Rows from block 3, named by matrix and row number. Rows with one number belong to one channel. Each number is 128 + 24 x the weight over the matrix's rms, rounded and kept within 0 to 255. All counts start at 0. Numbers have three digits each.
# filt: filter width-3 conv, dilation 8 (model.blocks.3.filt.weight, 192x192x3), inputs 88-109, a 3 kernel for each
# gate: gate width-3 conv, dilation 8 (model.blocks.3.gate.weight, 192x192x3), inputs 88-109, a 3 kernel for each
filt.111:108140124124186146108088138099132166144116118142139128142137127116163171072129151143187161113136137147145179183139141100107159138107128117130149105104159151126140120133156112155150147133112082102138
gate.111:151158157126125170115102150059133122116147128177148150113107114117139108091102150119172126145176143101087113128146118142163140151142139115139108100088160126089105136095162086104108112152137130130087
filt.112:110141128179127163126112188118145178100129158153154087106103108104141158152156147095121133096171122151140156134128123122138147111107132164091119094108117116154112159130141145129165093106164120080118
gate.112:122152135108117150128112166095109107149129142133156151118113111117101131135127110118095156152129149133167126167168153081145076129164117114118118105138112120116085147134180119098175134117141128144110
filt.113:107114158147105119114112109142130113114140112149124135091173147167132112119087146098120102156132120152080095136157153180126165104133142086128148069120125121108146146127129145147142137126139099117099
gate.113:147118124112141137087101153121115146131121102212144131101113126118143128114120103115133128127149119114130114145129153168099149105119156158112123096120155140098141164109134170088116133118115138109149
filt.114:093146126101094149114128116164111135168116180128162156166112122114116128122123134109119112138123186102144131120143146120127132061135121114168137153168121131125119088114132127148126202132118145145122
gate.114:157129150168133124158154162169121116132115124162126130089148103131159104170109141150160098169170122197105130116127137151141117098154172094149138163148131085119148174104129114142088126148147119115117
filt.115:141142129142120129098166128116147145162134150072155085175120076076156163096119126153115119119131148132102155158129118072124135147113102121117152160143081105142135129145132131112129099103097130104125
gate.115:140142111131166152109121142117093107165165123151116128176132150128122159105153108120099130128153141121123146171159122136152150124129110149130128119097138146129126139142110179073178083132108118156087
filt.116:129121128158116142093135125081123151134175152135109122147111124085113129132102127118111121121151138143130166131149112104126152107146128095124131089104137140154129171145092118148091123137080093128137
gate.116:149129143155119140136142157104145092114117130139121143100156103081158100137138130108170124121139137126149131137137107122143159140136148109139104104153134109092148135154120140134114099148094146145101
filt.117:142105155149170151111123147107108084123123086126120144108126124133150113097102136131147153103144114163150127107166145113118116126124171117119098102100134130142112105180094166149141089155170121131111
gate.117:164113149164122140119135172103161146171108121151133121121155131128134134141134140134117117120133124116082127151146135135144148123136154077142142099151158148110168159142170098133098133141141095131114
filt.118:124132122090114124146119136155118150109149120117153100116108103172096150095094154147071106130124125151142140128134146137110142145153132111124135155118125127142104131110146153093145124139107149150139
gate.118:141135148117137131145151146118107108151101167106169118095156122091117130161093095107130110140114117137144147149168133124147179120142143121159131140136161141095165164147118139140125124142112132116113
filt.119:163140147175122130155152137146150087172087096130107147168131147133137187161161130151136118164159126116158126143149099107173120109116172114125130136134148144084107140134119125125122142120150119123098
gate.119:101108137137129127099140161088124130148110166146177141122152134087129127126133130116144123174134124150169098151172131119097134124158168157125105106159128077126144180152121136141109145113158161125136
filt.120:106117102102142133128123132124119109103107109135124183155163096161181117116124126139142092151151112106113103146133137140127144141119145119162134101131098118108149130117130123103093094099097162139128
gate.120:161137135128161139121132126129140122098155132089088113110120125126134119081142126143147125123148152139145155129161139129111119146137126191141115134139108119119149129181132163118124102165161133087117
filt.121:125118104144149119192124120172130130181145140104103133156128110078110157159145142143143127101124155136172083118103100084126150129102144135104162149102098110133105124128137107164107124139116140114101
gate.121:178117130145140122138140120141127083160165168133141129152163115124126121155156144152163127159144133137137114118152128128129132112106163097110155132134089124131164143159099179156064112153092093132127
filt.122:150159133123114121135095127140106110122144103113138137151138177113135124122129136181130149089110063104106109139140134130147108150131129115105149149105192128106155116103134132126150171149143158113134
gate.122:155132117167137112158092176167088188149127120130138124124140098158132144122123127120129107133136148110128157138146144147137167138148160170150124153083176159103139149145120117137124112147132139120160
filt.123:128118117113114127153113165111120131144071172111138111121107145098146120145143135106132070109159135130103070143123108130132107155102132100131148145151114117109148132149146135198128109144129089109087
gate.123:132165145134129119116140099109135122142155162118130121132106126155106083123176130131140105149130148130113167134141146143125090124186141161106122096142087140116126093136115123111093167140118143206129
filt.124:178119150140151086162151089135153116129158112118134120120104158123182145136172155143122108117129090176145091098119131105118101122088130109122150150106150089144154140144057144128144105108125093096155
gate.124:177125120092123124131152107141133126117152157120144118146120173137127137214122101161088135108132133148126137101145171124151114148168113144159149167147109121153158159150131134097131141139139119137153
filt.125:135137123139086154145101102090137136160148165116063140164121153100141145115140133123167082132104113139155109157125140150091117141165117144085136146142134145105153091099139102156096132125139116116111
gate.125:146152134126152132110133120125078088147141129160169140107165091107088133119102120075095096135146128151086084133169115130153155188140171155081133104142114145139126113135107121102099114159140175093147
filt.126:101148121130112139179162170182107129129133117061128100135163110147104144166134168142090133150126169111137122124149101156091140120101104141128123164141140133141110140187174117110115126165114140124138
gate.126:150132137177084115139161175118151136139141149135147127116133123119134139162164167149118130144122126124137104127142136101161177115162116116153105154122109103100110176137157139144125197155135133144122
filt.127:113166115153126140103136157119138137140153126134111115175111137144113139137141147136148158142112147102151093124163151099104140120112084141108148098113140156147124153141153146113119118134151106088158
gate.127:166144150149126157103148124120152092149148173129110114087170138107108106123162139112114120141134100130097139118167147143119083134123114115103099124181102169107141123130184096112128087144136126180113
filt.128:167160118086122129113145158114133130138128140140166115121126146112090124097150111103143133076125074119155099152133125146151115185146128140088173099099125167119146165161157095113123180107160073154092
gate.128:094170149180129171150155132135100113141139129126177125133152117142110128113112138122123096180116162100144134117156139121105156113142150184103131122158111136120138145163105155132137109147099113090130
filt.129:121148107159134088121122111155096131125167152142115148140127122103099099145151117124133105125096098159121101127127152138134133141149127107118157124136159151136147120166142130135159118130152113120145
gate.129:124114155143126148114123092126124104132142132149150121111197130121138103124093185118124180161135146091102144105180096120135126159153125129121083093133117152146113130088167112120128105145140125101092
filt.130:092127124109120138124102121151124158117168160115177147126143152132124082105091121136149112138115135167147152099142114118098107125139119139089112133114125082111090115107113132132103077134100183115113
gate.130:137156130137149100142111122121102122143120099128104146131094107124141133166164130152106139124147145155177127157103146132160110129173151122160118112132140134106112136097170100096169158114154155148162
filt.131:128138127107153115107105078124124130140137123151133143110100102139105124075090076101146153132144087149131140137134134137167118131147107091091117123106097155132174084141143128128153090119143152123148
gate.131:195139131129119118081112136086121140112152138112162123120108144124118156126087138115117150123139160119133105141136124138131132151165131113110119142120141150117139121139093149131137117121110135096163
filt.132:142105071148097142158104150099119148122104124094122113120070119153142167150105138124089123094142140127113127101120100108089107135099073118140153105125138160148161123088095135097164134145127117142118
gate.132:168095183146136101146152109121185099141137120145137182114164137126120101119156173106111140092126094149121118089148105117149134141122138121169141087111148110154134105159099131135120140075122151190120
filt.133:099164132099139139107120104138122156112124165116147111120105130143101127086135075134113122154066094085119127137119101156152129135129127201145133141124105108170147129150112119136133161144134155178114
gate.133:159141150124155123173142155131129119129101125137144122103140186118099143149167141112133133110169116112148144152138138119153140108119156068138115165138162133130122154159149092106124133098125114116117
filt.134:077129115142140139128140152118107140167123131129119113126135139144121124108130116131123158127110112087087146148133120088103080173097110101122108134149138046119109145157138112154139158171115132136090
gate.134:180128116171103146115143131147127158125123173120161158139148138113140111178063138172145130136182107167148133123198136137157141119146135085125135140120107136058127132144160130133127137116180122110137
filt.135:152224141121028153112108129139127130147142129162066138107111128127084126121088124119122107153066166145131148128092140105136131109163122143091146121102113155182126118087119124143141108123117129086118
gate.135:164107166101075102115116114123141100104183120129164128102137110142185095161188150124187107070166155155157157094162131132127139124151139102169142155166140140157119084109112101165108098127103138128113
filt.136:139129140192146159128119096191131116111124142140137086128120133119123071151115081135137117097145117179166160152179126132139107096121131150119110150138120145125142116117107175136128144084066134143168
gate.136:137164123136125118152122062142081111163156136119145082103105125129105112166144166160096130088100156113113125144133138129097144146169125138127129144138099152121088182144125136069087137151187102114148
filt.137:147126105112156122101099122136125119114105118157133145165118175129144108113126082109112117119143152121137101183123140120111063133120108161128135165085130157129094132118153080100135140100128175150134
gate.137:143157152098138082132135132112121084141173123120141127112162130109144102132151166133146141155161097123132130117169117159104150178111148145107117108108103158140136116146091138141100160139114134160128
filt.138:080136120162124108072133101102093110138119107145138136116099095173117149129135172135100112149129083137079132112117125098123172105157096140119136147115135122129140083100095161106120123090160153137178
gate.138:141155169156144136160104092167123098132134133128162138107086098135150148159108128081135135135142110139126107111138096152141130116159143149089136110108103140129108136113076092103099135100151135148141
filt.139:123131124114164132102116134089148112123104114129132099154107114154193148137104148145152132154147155138166130123143142132159148166123116141139146130139118093096112091135107125151146104109126157128133
gate.139:129145141116141154161171143123140130129162132122173111117122107087141133148135144128141123124142132147133166112182149089127131137128177131106075138132118100134123182123129113130119167153119119148125
filt.140:114115149130132155137120088120118128119147120112136139119177101126114134107099109106136111122119084115089130148134102129086173149137130118156087163161148136142133076143094093139128115128108109074135
gate.140:142124119149109122141125116118063072102144131137125125141132133096103141117120124114120098114108145096154200124169136157152173166162111145129148134136116154133120092135145111131086137140168150139136
filt.141:145136117127135130131117132118118130084130155180106129145087119093121125096130122047117134109118107140089129189107143119128104097104154133131105194118135153177092140112098133100160108131105160112141
gate.141:140146107110104119161090087157117060137119112146168101107147114150090129137139120146116087108133102142121128142180190144145167164164117097117104162097098154141131131126102103086075087149170080117120
filt.142:026207067144117138168100136145135115132080140112146131122110139158093146115120092135131112210094176065155106115125150135129124171131124197114175091136108110140121163123143098118133159106154139083141
gate.142:074123075144145110143118133107131139152109139121144174141113160152104143119097125120135122186150154139142106134153129142158149125152123135122154101158116102099126139131130104125119137096127101155130
filt.143:114117142135142067107126097122118106135127130158160165078171147131143131111126091080113149128118092166147138101136150143098103158134124111124107101123126143106144057149097102106138053100115127150133
gate.143:150144137105133138077108134129083109132110111175141171167108140128100115035138102163105112127096102130143134166176142110151124121159121101120088116081117103148110100146101171099141110130097134180161
filt.144:123151131125131149172143123152144110121126126105122153138121141189151105118126122131154115127138130091150136158083124129144114139115122175099146107137137113102127122149157144126161173094156124097092
gate.144:140116146120122117112077087126118108089118148117121128123155153124110098137140157145143146151183137128147195122207109129162103109158165117104098162155158119121145137145134144158114102119114119167117
filt.145:131086167116118161124138177137160156099165210130128170128147065123127160141153140125162121101143108151076144111144125110122114125129106165154138131155095117148153132152166139114128122152087155094105
gate.145:110172137148118130161126126160109164151157089134123150100144161139140087111135175135158104169121089091143109124136130119131152104136124163101129093101141119105131125079194143144120131148105117101101
filt.146:130117140138093125152072107163095126142134096125147110146140099155123173134090123139107134134132111102137137110149143141109145149156120128143168184094098111117117119085123120079140136113122118127144
gate.146:142136142160130123147117156155125106114162142081147102132114176146088143129128130182095179131133148172147098135177172079101110125153110109116151146106126134121086195104204109086130133123128175149132
filt.147:127126137135114158121131150141108143084117131119096149100176150125083117150127141133126126144105123152130152098100115132076130136125090121109109122118132074137115120097174113134145112133121101131119
gate.147:132161136159122112109139139121130143128158165153121080112183121118104086108142141142142124077105118134147154141126123135085109145145149127106149125138107112101168145138152169173130158137125113149126
filt.148:140141153110092164146165110106137107133119089157115143122132116104155165133124115160136111114117100150128136088146171094127152120111142091129108106098116099172121124156109079142129126109123087140155
gate.148:134134153104155119153122097119128135086138157128129192131176115120109128105127114153108134136104179077166154131143140191188132117162128156121120129128073139121105135118105089109112166124079166160173
filt.149:125115135130121188079086112115100153106147101111139131126124139156117154075113109144058179146121173156140144110114137140147121153143084130118140133079131111165109097103170149099145119125161148128139
gate.149:115130151164099108155112114106116063136144130095138120094144111112142111144137144088146148098131140122081165133151127146133110142135108137139111120125096160090126119146179065079181114133136111139113
filt.150:117119128114087126144140101140141106121133121111160136138119118091105123135100114128145077113109116149121080085124119130090136215116118135114134123120160124129176145110127127139125084118114140145125
gate.150:134127095170148110164142080167099094145143114086125151159149140105165147156147093125167060159169155142182134096121159134144144184152097117085164110118119101055145138151120114119145159126141135133130
filt.151:208107146074078079103154092117150135124157125141123157111116107122135112159127111134162107050170090167114131130142136122119151161130144153101192171104140152080138151140131156111127156145090124131151
gate.151:131131129155143120189094110130100103117125139133157121136143113098133088164133151089162103145143164128117144115148160120129151128168129083083116128156126113136133157133145137125102113120071142139097
filt.152:133148112124137078114106131130085136108132144123110086126111084145146077129141146144148130154139102112161108107114119134138103137127105097121097145109155121099169151113127115132088104140159136107092
gate.152:125161142105175168151138152132124123135136143151121111124155086105123109121124159127126100143134126126146167125143116157138118146135076087131139135094177106118085144130151109153109107121088135142144
filt.153:106137081126125161105115117109172131136151120111145130120161124128121154158179145079147118150137156128076111162105149129119138153123086113096163114119096159159120131145121119157107086112124134118161
gate.153:138174159116135134151159128112137138164148131122158131157137156095090081099137125134169103163088098114137159152135155099126132133119139142121109168133087126119103130157150121117174157127115129141095
filt.154:148133142104119146208104120147144125158137130067145113085103093120143125137134139165069150148129110172105157111153098124129124142125123116151127129104099122119141119128124131128143130152082042152078
gate.154:116154120084125158140098103102066132111174095121142135096129174108155114103126093103122124125157132115153132189115168148174145141136149129116160104122180132130139134138164122099163131107123114107117
filt.155:146140117133138099116109203140123141104135126131147130094152156121134070145084096118101114094114098159114106143166141126134128110125145081118125087133184149144104127154121107134172126132183130101157
gate.155:101123138143116148119131088137144085139143077153155160165148121167123113132143146106148091120113111088120132160172081138158182115138127168095177152121140099127140138136172121116110177142131109136083
filt.156:153142098164121140132139092146112133139130134149096104115121125122123122145115147151107106126113159119143156088086128105134188112148101104127162138104060142121122087091131144115142105110099114109086
gate.156:139127144130146143096138150125133160145122118124145157138179144089112138142162170125114160143167160138109140134118140136157169129146144109176109112135174130091127125156124110118105096103105128124118